{"image_size": 64, "vocab_size": 32, "encoder_layers": 12, "decoder_head_dim": 16, "decoder_bias": "all"}
Rows from block 4 of the image encoder of a small image captioner, named by matrix and row number. Rows with one number belong to one neuron. Each number is 50 + 10 x the weight over its row's rms, rounded and kept within 0 to 99. All counts start at 0.
After each neuron's rows are labels from the 100 images, of 14976, where the neuron reaches its highest value: "colour at peak" is the nearest of a few named colours to the mean colour under the peak; "strongest on" is what is common among them. Only what is clearly more common there than usual is listed. The data: made-up ball-and-stick molecule models.
# fc1: MLP up (encoder.blocks.4.mlp.fc1.weight, 1536x384), inputs 128-191
# fc2: MLP down (encoder.blocks.4.mlp.fc2.weight, 384x1536, transposed), outputs 128-191

fc1.702:50 50 50 50 50 50 50 41 50 46 42 50 76 50 50 64 41 64 50 50 50 42 50 50 50 42 50 50 50 50 69 50 50 50 31 50 50 50 56 55 50 50 50 36 53 50 52 50 50 50 50 75 59 50 55 41 73 50 50 50 55 50 50 50
fc2.702:50 54 50 56 50 50 21 50 50 47 50 50 50 75 50 50 50 50 50 41 50 41 50 50 46 50 50 50 50 46 50 50 50 50 50 50 88 30 50 50 50 54 50 25 50 50 50 44 82 50 50 50 50 50 50 50 50 50 50 50 50 50 50 45
colour at peak: white
strongest on: space-filling

fc1.60:50 50 60 63 50 50 36 32 50 50 41 50 53 50 82 50 50 50 50 50 41 50 50 50 50 30 50 50 66 74 50 50 50 50 50 50 21 50 43 44 50 50 24 30 50 50 50 50 50 50 50 41 50 50 50 50 50 50 53 50 50 50 50 50
fc2.60:50 36 61 74 50 50 53 50 50 71 50 50 50 50 47 50 50 50 21 50 50 50 50 50 65 50 50 50 26 50 50 51 50 50 50 50 62 50 50 50 50 55 50 54 50 50 32 50 50 50 50 33 46 50 50 50 50 30 50 59 50 37 50 50
colour at peak: pink
strongest on: small balls on sticks

fc1.400:50 50 51 39 50 64 50 50 50 16 50 50 32 52 50 72 39 34 65 70 60 50 50 57 50 50 42 62 50 50 50 50 50 40 50 89 50 40 50 70 50 50 50 38 59 50 50 50 64 42 50 50 50 50 50 50 94 49 50 50 50 50 89 47
fc2.400:48 50 64 55 50 19 50 50 50 50 50 50 50 72 50 50 83 50 50 20 50 50 50 39 50 63 50 50 21 50 50 50 50 50 50 61 50 50 50 50 50 50 50 50 50 50 66 50 50 50 73 50 48 52 50 50 26 36 50 50 50 50 50 37
colour at peak: grey
strongest on: small balls on sticks

fc1.556:41 50 50 30 50 50 50 50 50 50 64 50 50 50 50 64 50 50 51 50 73 39 68 50 50 43 50 50 34 68 50 50 92 50 50 37 47 50 43 50 50 50 50 50 50 37 50 50 50 59 50 50 50 50 50 50 50 22 50 50 36 70 50 50
fc2.556:50 50 50 50 53 50 41 50 50 50 50 71 50 50 50 50 50 50 50 38 50 50 50 75 50 50 50 35 50 33 50 50 50 38 50 53 50 50 50 56 48 50 50 50 37 63 48 50 38 50 50 57 50 20 50 50 50 63 50 78 50 49 50 50
colour at peak: grey
strongest on: balls: three

fc1.689:50 38 50 50 50 31 50 50 50 41 50 37 53 17 31 50 78 50 69 50 50 50 50 80 46 50 50 50 50 56 66 50 50 35 50 50 50 50 50 50 34 50 50 42 50 50 50 46 50 50 17 50 50 50 19 50 50 50 50 35 50 50 50 50
fc2.689:50 50 50 50 50 41 45 50 58 55 50 41 43 50 50 41 50 50 27 44 38 50 50 50 50 50 50 50 50 50 34 50 11 50 50 50 50 61 50 50 50 59 50 50 36 49 50 50 15 50 50 50 50 50 50 56 50 50 50 70 50 50 52 68
colour at peak: grey
strongest on: space-filling

fc1.95:50 50 50 50 76 86 50 50 50 50 50 34 50 50 21 50 50 50 45 50 50 50 57 50 50 50 50 50 50 50 50 50 55 50 65 50 50 74 50 50 50 50 83 50 53 50 50 65 50 30 70 50 61 50 56 51 50 60 50 50 42 62 39 50
fc2.95:50 40 50 75 46 80 78 32 50 50 50 50 59 50 50 50 55 50 50 52 54 75 50 50 50 50 50 68 50 50 50 50 52 31 50 60 50 50 63 50 61 50 36 50 50 46 25 69 50 50 50 50 45 50 50 50 50 16 50 50 50 27 50 70
colour at peak: pink
strongest on: space-filling

fc1.763:50 50 52 50 50 50 50 50 42 50 50 62 50 50 59 50 50 50 19 50 50 50 63 50 50 50 50 57 50 50 50 50 50 22 50 56 50 50 73 50 50 74 50 61 50 83 50 50 50 50 50 33 68 50 53 42 50 75 64 50 50 50 50 50
fc2.763:47 50 50 50 50 46 55 32 50 21 50 50 50 50 50 50 50 39 50 50 50 50 50 50 60 50 50 50 50 47 50 50 33 50 68 50 50 50 75 50 50 50 50 50 50 50 50 50 50 50 85 75 39 37 50 50 50 52 50 50 50 50 66 50
colour at peak: grey
strongest on: space-filling

fc1.614:50 50 50 50 50 34 33 50 50 50 50 50 35 50 38 50 58 27 27 57 50 50 50 50 06 50 50 50 50 50 50 50 50 44 52 49 50 27 68 50 84 50 33 75 50 71 50 50 82 50 50 50 50 50 50 57 39 50 50 50 50 50 53 50
fc2.614:50 50 50 50 50 71 50 50 50 50 31 27 50 69 50 50 50 50 50 68 50 34 26 85 73 50 50 42 73 35 50 50 50 50 50 50 50 37 49 60 35 50 59 50 50 50 58 32 50 50 44 50 50 38 50 50 50 50 28 50 50 50 50 54
colour at peak: white
strongest on: small balls on sticks; balls: twelve; balls: eleven

fc1.657:60 50 68 50 55 50 50 20 50 50 75 39 50 50 50 50 50 50 43 50 50 68 50 50 43 47 50 50 50 50 50 50 15 50 50 53 50 50 50 50 50 60 50 54 50 50 50 61 31 50 40 38 63 50 50 50 38 50 45 50 50 50 50 50
fc2.657:50 27 54 60 50 57 50 58 50 50 50 50 50 15 44 50 66 50 66 50 50 37 50 50 50 50 50 50 50 50 50 50 50 50 50 50 65 50 50 50 50 50 17 24 50 50 50 50 50 56 50 50 50 50 59 58 50 41 67 50 39 21 50 50
colour at peak: pink
strongest on: small balls on sticks

fc1.669:50 50 25 57 58 50 67 35 57 40 50 34 50 50 50 50 63 50 50 50 50 50 50 50 50 50 33 50 50 24 61 52 50 49 49 63 26 73 50 58 50 50 50 50 50 50 40 66 19 42 50 50 72 55 50 50 75 53 50 50 50 50 36 26
fc2.669:50 50 39 50 50 88 69 38 50 50 50 50 69 50 32 53 50 50 51 50 50 44 50 50 50 50 39 50 39 50 50 50 50 50 50 50 50 50 50 72 50 50 39 00 50 50 50 50 50 50 54 50 50 50 50 50 25 50 50 50 50 50 50 50
colour at peak: pink
strongest on: space-filling

fc1.744:50 50 50 50 50 50 50 50 72 50 50 63 50 50 50 50 50 50 50 50 50 50 50 50 50 50 50 50 50 50 50 50 50 50 50 06 50 50 37 50 50 50 50 50 31 50 50 50 50 50 50 50 50 50 50 50 50 41 50 50 50 50 50 50
fc2.744:50 50 50 50 69 50 50 52 50 50 50 50 50 50 00 50 50 50 50 50 50 50 99 50 34 50 50 50 50 59 50 50 50 50 50 50 50 50 50 50 50 50 50 50 50 50 50 69 50 50 50 50 50 50 50 50 50 50 50 50 50 50 50 50
colour at peak: black
strongest on: dark backdrop; small balls on sticks

fc1.495:50 39 81 50 50 50 30 50 50 50 50 50 45 29 50 50 50 76 45 50 50 50 50 50 50 50 50 50 54 75 50 50 50 50 50 50 53 50 50 27 61 30 50 53 35 50 50 50 50 50 50 50 73 50 55 59 50 50 50 50 50 68 66 50
fc2.495:50 50 50 50 50 33 50 50 46 52 31 52 50 50 67 50 50 62 50 39 50 66 34 50 50 50 50 50 50 50 44 50 50 64 50 33 40 50 50 50 50 50 75 50 13 50 26 35 50 50 74 50 50 50 50 47 45 50 55 50 66 50 50 50
colour at peak: grey
strongest on: space-filling; dark backdrop; balls: four; balls: five

fc1.113:32 34 61 27 41 50 50 50 50 50 50 50 50 50 75 50 39 50 30 50 50 50 37 59 50 50 50 50 56 50 86 50 50 50 41 50 50 50 67 50 86 50 28 50 50 27 50 50 96 50 50 50 50 50 40 31 50 50 50 50 50 52 62 50
fc2.113:50 71 50 61 78 50 50 50 50 50 50 50 50 67 50 50 50 38 50 50 50 50 50 32 50 50 24 37 50 50 50 50 65 67 50 50 78 50 64 50 28 36 50 50 50 66 50 39 50 40 50 50 50 50 50 34 50 50 50 50 50 50 50 50
colour at peak: white
strongest on: small balls on sticks

fc1.567:61 50 50 50 50 50 50 50 27 78 50 50 50 50 54 50 61 50 50 50 65 50 50 50 41 50 50 60 54 54 50 61 50 50 50 57 50 50 50 50 50 50 50 50 50 50 41 50 50 50 50 50 50 50 72 70 54 50 54 50 50 50 50 50
fc2.567:50 50 50 50 50 50 50 50 50 62 40 50 50 50 50 41 60 39 50 50 50 50 50 50 50 50 50 50 50 50 65 50 50 35 50 54 60 50 50 50 50 50 50 50 50 50 50 50 76 19 50 50 50 50 50 50 50 30 41 50 74 50 50 50
colour at peak: orange
strongest on: space-filling; orange ball

fc1.224:50 50 50 50 50 50 50 52 50 50 50 50 50 37 50 42 50 50 50 50 44 50 58 72 49 50 50 50 50 18 50 50 50 50 50 50 72 50 50 58 47 50 50 50 50 50 70 50 50 50 50 73 44 50 50 50 50 24 76 50 50 71 50 50
fc2.224:50 50 50 50 92 27 73 50 50 50 50 50 50 50 50 50 50 43 50 50 50 50 50 50 50 47 50 50 50 50 50 50 50 50 35 50 50 50 38 35 55 50 48 50 50 50 50 50 50 50 65 50 50 50 50 25 50 50 50 55 50 50 50 50
colour at peak: brown
strongest on: dark backdrop

fc1.228:28 50 50 50 50 43 46 26 50 67 50 50 50 64 69 50 50 50 50 50 50 67 50 44 49 50 56 50 50 62 50 50 65 50 55 50 50 50 56 50 50 50 50 50 50 50 50 50 79 50 58 95 42 31 69 59 50 50 28 50 37 50 50 67
fc2.228:50 48 50 86 50 50 50 50 50 50 50 50 32 50 50 50 51 62 50 50 50 50 50 50 50 50 50 50 50 50 50 50 50 50 47 28 56 84 35 61 50 50 50 50 50 30 20 71 50 50 50 50 55 50 28 52 50 50 61 50 66 19 44 50
colour at peak: white; pink
strongest on: small balls on sticks; balls: twelve

fc1.335:50 50 50 45 21 54 50 50 50 68 62 50 44 50 50 50 50 50 50 48 52 50 45 68 50 50 50 48 43 50 50 50 50 50 50 34 61 48 41 50 50 50 50 47 50 50 50 50 50 43 41 73 63 50 53 50 50 72 50 50 50 50 50 50
fc2.335:37 50 50 36 50 10 50 49 50 46 34 61 50 50 50 50 50 50 50 50 50 44 50 50 50 41 50 50 50 50 50 56 50 50 50 50 50 50 29 50 50 35 88 50 17 50 50 50 50 50 50 50 50 50 50 50 43 50 50 50 70 50 50 50
colour at peak: yellow
strongest on: yellow ball; dark backdrop; space-filling

fc1.437:50 50 59 50 50 55 50 50 50 50 50 50 35 50 50 49 32 50 50 50 50 50 61 50 50 34 50 50 50 50 50 71 50 50 84 28 50 54 40 50 36 50 50 58 50 50 50 50 50 50 50 50 34 40 50 40 62 77 50 50 72 59 48 62
fc2.437:50 31 50 38 50 50 50 58 50 50 31 50 61 50 50 26 43 50 20 50 41 50 50 50 50 50 50 41 46 50 50 50 24 50 41 66 37 50 50 50 60 50 56 50 50 50 50 50 50 39 50 54 54 53 50 74 50 50 50 50 53 50 59 50
colour at peak: grey; pink
strongest on: small balls on sticks

fc1.673:50 50 50 50 50 50 50 61 50 50 40 50 50 50 64 50 50 49 59 50 50 50 50 60 50 50 50 50 50 50 50 50 50 78 33 50 50 50 57 50 50 70 50 50 50 50 53 50 60 50 50 50 50 50 50 39 50 50 50 50 50 50 50 50
fc2.673:42 50 50 50 50 50 50 50 50 50 60 50 50 50 50 50 50 50 30 50 50 50 50 50 50 50 50 50 19 37 50 50 50 39 50 50 50 50 50 50 50 50 50 31 50 40 50 42 50 50 50 69 50 50 50 50 50 63 50 50 27 50 50 29
colour at peak: black
strongest on: dark backdrop; small balls on sticks

fc1.211:25 50 74 50 50 50 50 35 50 50 50 72 50 70 50 50 50 50 50 50 50 50 50 70 41 54 50 50 50 50 37 52 50 50 50 50 74 50 50 50 50 82 50 38 37 50 50 50 50 50 59 04 50 50 50 50 50 50 50 50 50 50 11 50
fc2.211:50 38 50 50 50 50 50 50 50 50 50 50 50 33 50 50 50 50 59 25 50 50 50 92 50 86 50 50 50 48 53 47 20 50 50 50 51 50 50 50 50 26 50 50 50 50 28 50 68 59 50 50 40 50 50 50 47 50 50 50 50 50 50 50
colour at peak: brown
strongest on: space-filling

fc1.600:50 50 50 64 50 60 35 50 86 50 91 35 32 50 50 70 50 50 87 16 50 39 49 50 50 50 50 50 52 50 37 50 55 50 78 50 50 50 50 50 50 50 35 50 42 50 50 61 37 33 30 33 50 50 50 50 59 50 50 47 50 50 50 50
fc2.600:50 50 50 50 35 50 50 50 50 50 59 69 50 35 50 50 50 59 50 50 50 67 50 70 50 50 22 50 66 50 68 50 50 46 50 35 33 67 50 50 31 50 50 50 50 50 47 50 50 50 50 50 50 50 50 50 50 50 50 50 50 50 50 50
colour at peak: black
strongest on: small balls on sticks

fc1.764:50 92 57 50 36 47 50 50 50 50 74 36 50 50 49 35 50 50 24 50 50 50 50 50 70 50 38 29 23 50 50 50 56 50 42 50 65 50 50 40 50 52 50 50 73 50 50 50 50 61 50 50 50 50 50 50 49 36 50 50 46 50 48 19
fc2.764:50 50 50 50 50 50 50 64 50 35 00 75 50 70 50 50 50 50 75 50 50 50 50 50 50 50 50 50 67 50 50 50 50 50 50 50 20 50 50 90 50 11 44 50 36 50 50 50 82 50 49 50 50 50 50 50 50 50 50 50 72 26 50 50
colour at peak: black
strongest on: blue ball; space-filling

fc1.262:50 43 58 23 50 50 50 50 51 50 40 50 50 50 65 50 50 85 41 50 50 50 50 73 64 50 50 50 59 54 50 50 50 50 77 33 50 50 50 26 50 50 50 50 50 50 49 50 50 50 52 46 50 32 47 39 49 50 50 50 46 50 50 60
fc2.262:50 50 50 50 50 50 50 50 50 50 50 66 49 50 35 26 50 48 50 50 50 50 50 50 50 50 37 50 54 56 38 53 50 50 50 50 50 50 69 50 19 32 50 50 50 50 48 50 50 01 50 50 55 57 50 50 46 50 50 50 46 50 50 62
colour at peak: red
strongest on: space-filling; dark backdrop; balls: three; balls: four

fc1.752:50 30 53 50 50 52 48 50 50 68 63 50 69 31 11 50 50 50 50 50 50 50 36 50 50 50 50 50 40 50 60 50 50 50 50 50 50 56 50 50 50 25 50 38 64 50 60 50 65 50 50 50 50 69 64 50 50 81 50 50 50 44 50 50
fc2.752:50 50 50 50 50 34 50 68 50 50 58 50 69 50 50 50 50 50 50 50 50 50 58 43 50 62 50 50 50 39 50 62 50 50 50 21 53 56 37 28 25 50 50 50 28 50 50 50 50 50 50 50 50 50 50 50 50 50 50 37 59 50 50 50
colour at peak: orange; yellow
strongest on: dark backdrop; yellow ball; space-filling

fc1.509:50 50 29 62 75 50 50 50 50 60 50 50 50 50 50 55 56 50 74 88 33 52 30 50 22 50 14 50 34 50 50 50 50 50 50 50 22 50 50 38 50 59 29 50 50 27 50 50 59 51 50 50 67 50 50 50 50 50 50 50 50 50 36 50
fc2.509:50 50 50 50 50 50 50 50 50 50 50 50 50 50 51 50 50 49 27 50 50 50 50 50 50 42 50 50 50 50 50 50 50 50 50 50 50 50 50 50 50 63 50 50 50 50 50 50 10 31 50 50 50 50 23 50 49 50 50 53 82 50 50 50
colour at peak: black
strongest on: dark backdrop

fc1.223:50 50 50 50 50 53 50 50 50 50 50 50 50 50 50 50 50 50 50 50 50 62 72 50 72 50 50 50 50 50 50 50 50 50 50 73 50 50 34 50 50 50 50 22 50 36 52 50 50 40 50 50 57 50 50 50 31 85 50 50 50 50 50 50
fc2.223:50 50 50 50 26 50 50 50 85 50 50 50 50 50 50 50 50 50 50 50 50 50 50 50 26 50 50 24 50 50 50 50 50 58 41 50 50 50 50 50 50 50 50 50 50 50 50 50 50 50 50 50 50 50 50 50 36 50 77 50 39 50 50 50
colour at peak: white
strongest on: small balls on sticks

fc1.649:50 33 50 50 50 43 50 50 34 50 43 50 50 57 71 50 50 50 50 50 21 57 50 50 40 50 50 50 50 50 67 50 50 50 11 50 47 50 50 50 50 93 50 39 62 50 50 91 50 50 50 53 50 55 50 50 50 50 50 50 78 50 63 50
fc2.649:50 50 57 50 50 50 50 50 50 50 30 50 50 50 23 50 50 50 62 50 50 50 72 50 50 51 45 32 50 50 50 50 50 50 50 50 50 50 50 45 36 58 75 50 26 74 50 50 50 50 50 50 50 50 64 50 50 50 50 50 50 54 50 50
colour at peak: black
strongest on: dark backdrop; purple ball

fc1.603:42 50 50 50 50 50 50 50 70 31 50 50 50 50 50 50 50 50 50 30 50 50 50 37 50 50 50 50 50 47 50 50 68 67 50 50 31 50 50 50 50 52 28 35 56 50 50 27 50 50 73 50 69 50 50 50 36 46 46 58 50 50 41 50
fc2.603:50 50 60 50 50 50 50 50 30 62 50 59 58 50 55 50 59 24 50 33 27 50 68 50 73 50 50 66 50 50 52 75 61 50 50 50 73 37 50 50 50 50 50 50 50 50 50 50 50 50 74 50 50 50 50 50 50 61 50 50 50 39 50 46
colour at peak: pink
strongest on: small balls on sticks

fc1.245:50 50 50 50 50 50 70 50 50 50 63 50 61 29 50 56 50 50 50 50 37 50 50 38 50 50 50 50 50 58 50 50 50 50 50 66 52 50 50 50 39 64 50 46 50 50 50 45 50 50 50 50 50 50 50 50 36 50 50 50 50 58 50 50
fc2.245:50 52 50 44 43 50 45 55 41 50 66 78 63 50 50 50 50 50 50 50 17 50 58 32 50 50 50 50 50 50 50 50 50 50 50 56 50 49 50 50 85 59 35 50 50 50 50 16 29 50 71 50 65 50 50 56 50 50 42 50 50 25 50 50
colour at peak: brown
strongest on: dark backdrop; small balls on sticks

fc1.398:50 50 50 50 50 50 54 50 50 36 41 50 50 62 33 50 50 50 87 50 63 50 50 50 93 51 50 50 50 50 50 50 50 50 52 50 50 49 58 38 50 83 71 73 58 50 55 50 31 50 57 50 72 50 50 50 50 53 50 50 50 50 50 50
fc2.398:50 50 51 59 50 44 50 71 71 60 61 69 50 50 38 55 50 56 50 50 69 50 50 50 50 39 46 50 50 39 50 32 50 42 83 50 50 26 50 40 28 50 50 50 50 65 38 50 50 50 50 50 50 50 50 50 50 50 61 25 50 66 50 50
colour at peak: pink
strongest on: space-filling

fc1.190:43 14 50 50 50 42 50 50 50 50 50 40 50 15 49 30 53 50 50 50 34 50 50 57 48 53 50 50 39 50 84 44 50 50 50 50 50 62 50 50 50 41 50 50 38 50 41 50 50 51 50 36 59 50 50 08 37 50 50 50 50 59 50 50
fc2.190:50 50 51 50 50 45 50 50 50 44 50 50 50 50 50 50 50 50 36 55 50 50 50 41 50 50 50 50 50 50 16 70 50 50 82 50 67 50 60 85 50 50 50 50 50 50 50 71 29 50 50 44 50 36 50 50 50 50 37 35 50 50 59 50
colour at peak: grey; pink
strongest on: space-filling

fc1.636:50 50 50 44 50 50 22 52 50 50 74 42 78 58 50 86 58 45 50 50 50 50 50 50 50 50 50 50 96 67 50 50 71 50 44 23 50 65 50 39 36 42 50 50 38 50 42 50 50 46 50 67 50 36 50 50 50 50 59 50 50 46 44 50
fc2.636:50 31 50 41 40 72 50 80 46 50 50 66 44 62 50 57 32 50 35 39 59 50 50 50 71 50 50 50 50 50 50 69 50 50 48 08 22 83 50 50 50 50 50 45 47 50 50 52 27 20 50 50 24 50 50 28 50 50 50 50 50 50 50 64
colour at peak: brown
strongest on: space-filling; balls: three; balls: four

fc1.293:96 50 50 50 50 50 85 50 50 50 50 32 50 50 50 50 59 53 50 50 50 50 50 50 54 50 44 50 50 50 50 25 22 50 50 50 50 64 50 50 50 50 50 61 50 50 50 50 23 50 48 50 50 50 50 50 83 52 53 50 50 50 61 50
fc2.293:50 50 50 50 45 50 50 47 50 50 50 50 50 89 50 50 50 50 50 50 50 50 50 50 50 50 12 50 50 50 50 50 50 51 50 22 50 16 50 50 50 50 50 50 50 50 50 50 50 50 50 18 39 21 50 50 50 50 50 50 52 50 50 50
colour at peak: pink
strongest on: space-filling

fc1.142:50 50 49 50 50 61 34 50 50 50 50 61 50 50 60 69 50 75 50 29 25 37 50 54 63 50 50 50 38 50 72 50 35 50 50 63 65 50 50 50 50 50 50 50 50 50 50 50 50 50 43 50 50 50 50 71 24 43 39 50 50 50 50 56
fc2.142:50 50 50 50 50 50 50 50 50 50 50 26 50 50 50 50 79 50 50 80 50 64 50 28 50 50 57 50 50 50 50 50 89 91 50 50 28 50 50 50 52 50 29 26 50 29 50 50 17 50 56 50 50 54 36 50 66 50 50 50 88 50 50 50
colour at peak: green
strongest on: space-filling; green ball; balls: three

fc1.370:50 50 77 50 50 47 50 50 50 84 50 50 50 50 50 50 50 50 50 50 50 85 50 50 50 50 50 37 50 58 34 50 50 50 50 50 41 50 50 50 50 50 50 50 50 50 54 50 49 50 50 40 50 50 50 50 50 50 50 50 50 50 50 50
fc2.370:50 50 66 50 50 35 50 50 50 50 50 50 60 50 58 50 50 50 50 50 50 50 50 50 50 50 50 16 50 50 34 50 31 50 50 50 50 50 50 69 32 50 50 32 50 96 50 50 50 50 50 50 50 50 50 50 50 80 50 63 50 50 50 50
colour at peak: pink
strongest on: small balls on sticks; purple ball; balls: eleven; balls: twelve

fc1.594:50 51 50 50 27 50 50 50 50 50 50 69 50 50 60 33 33 50 50 27 17 50 36 50 50 59 50 50 30 61 50 50 50 50 50 50 32 50 50 50 49 50 50 71 50 33 50 50 50 50 50 56 46 50 26 50 77 26 50 39 50 50 50 50
fc2.594:50 50 50 50 39 50 50 50 50 55 50 50 50 50 49 69 66 57 50 50 50 50 50 50 50 50 52 50 32 50 50 50 50 50 50 01 50 50 50 50 42 42 50 33 50 70 36 50 50 50 50 50 50 50 50 23 50 70 50 50 50 50 50 50
colour at peak: black
strongest on: dark backdrop; purple ball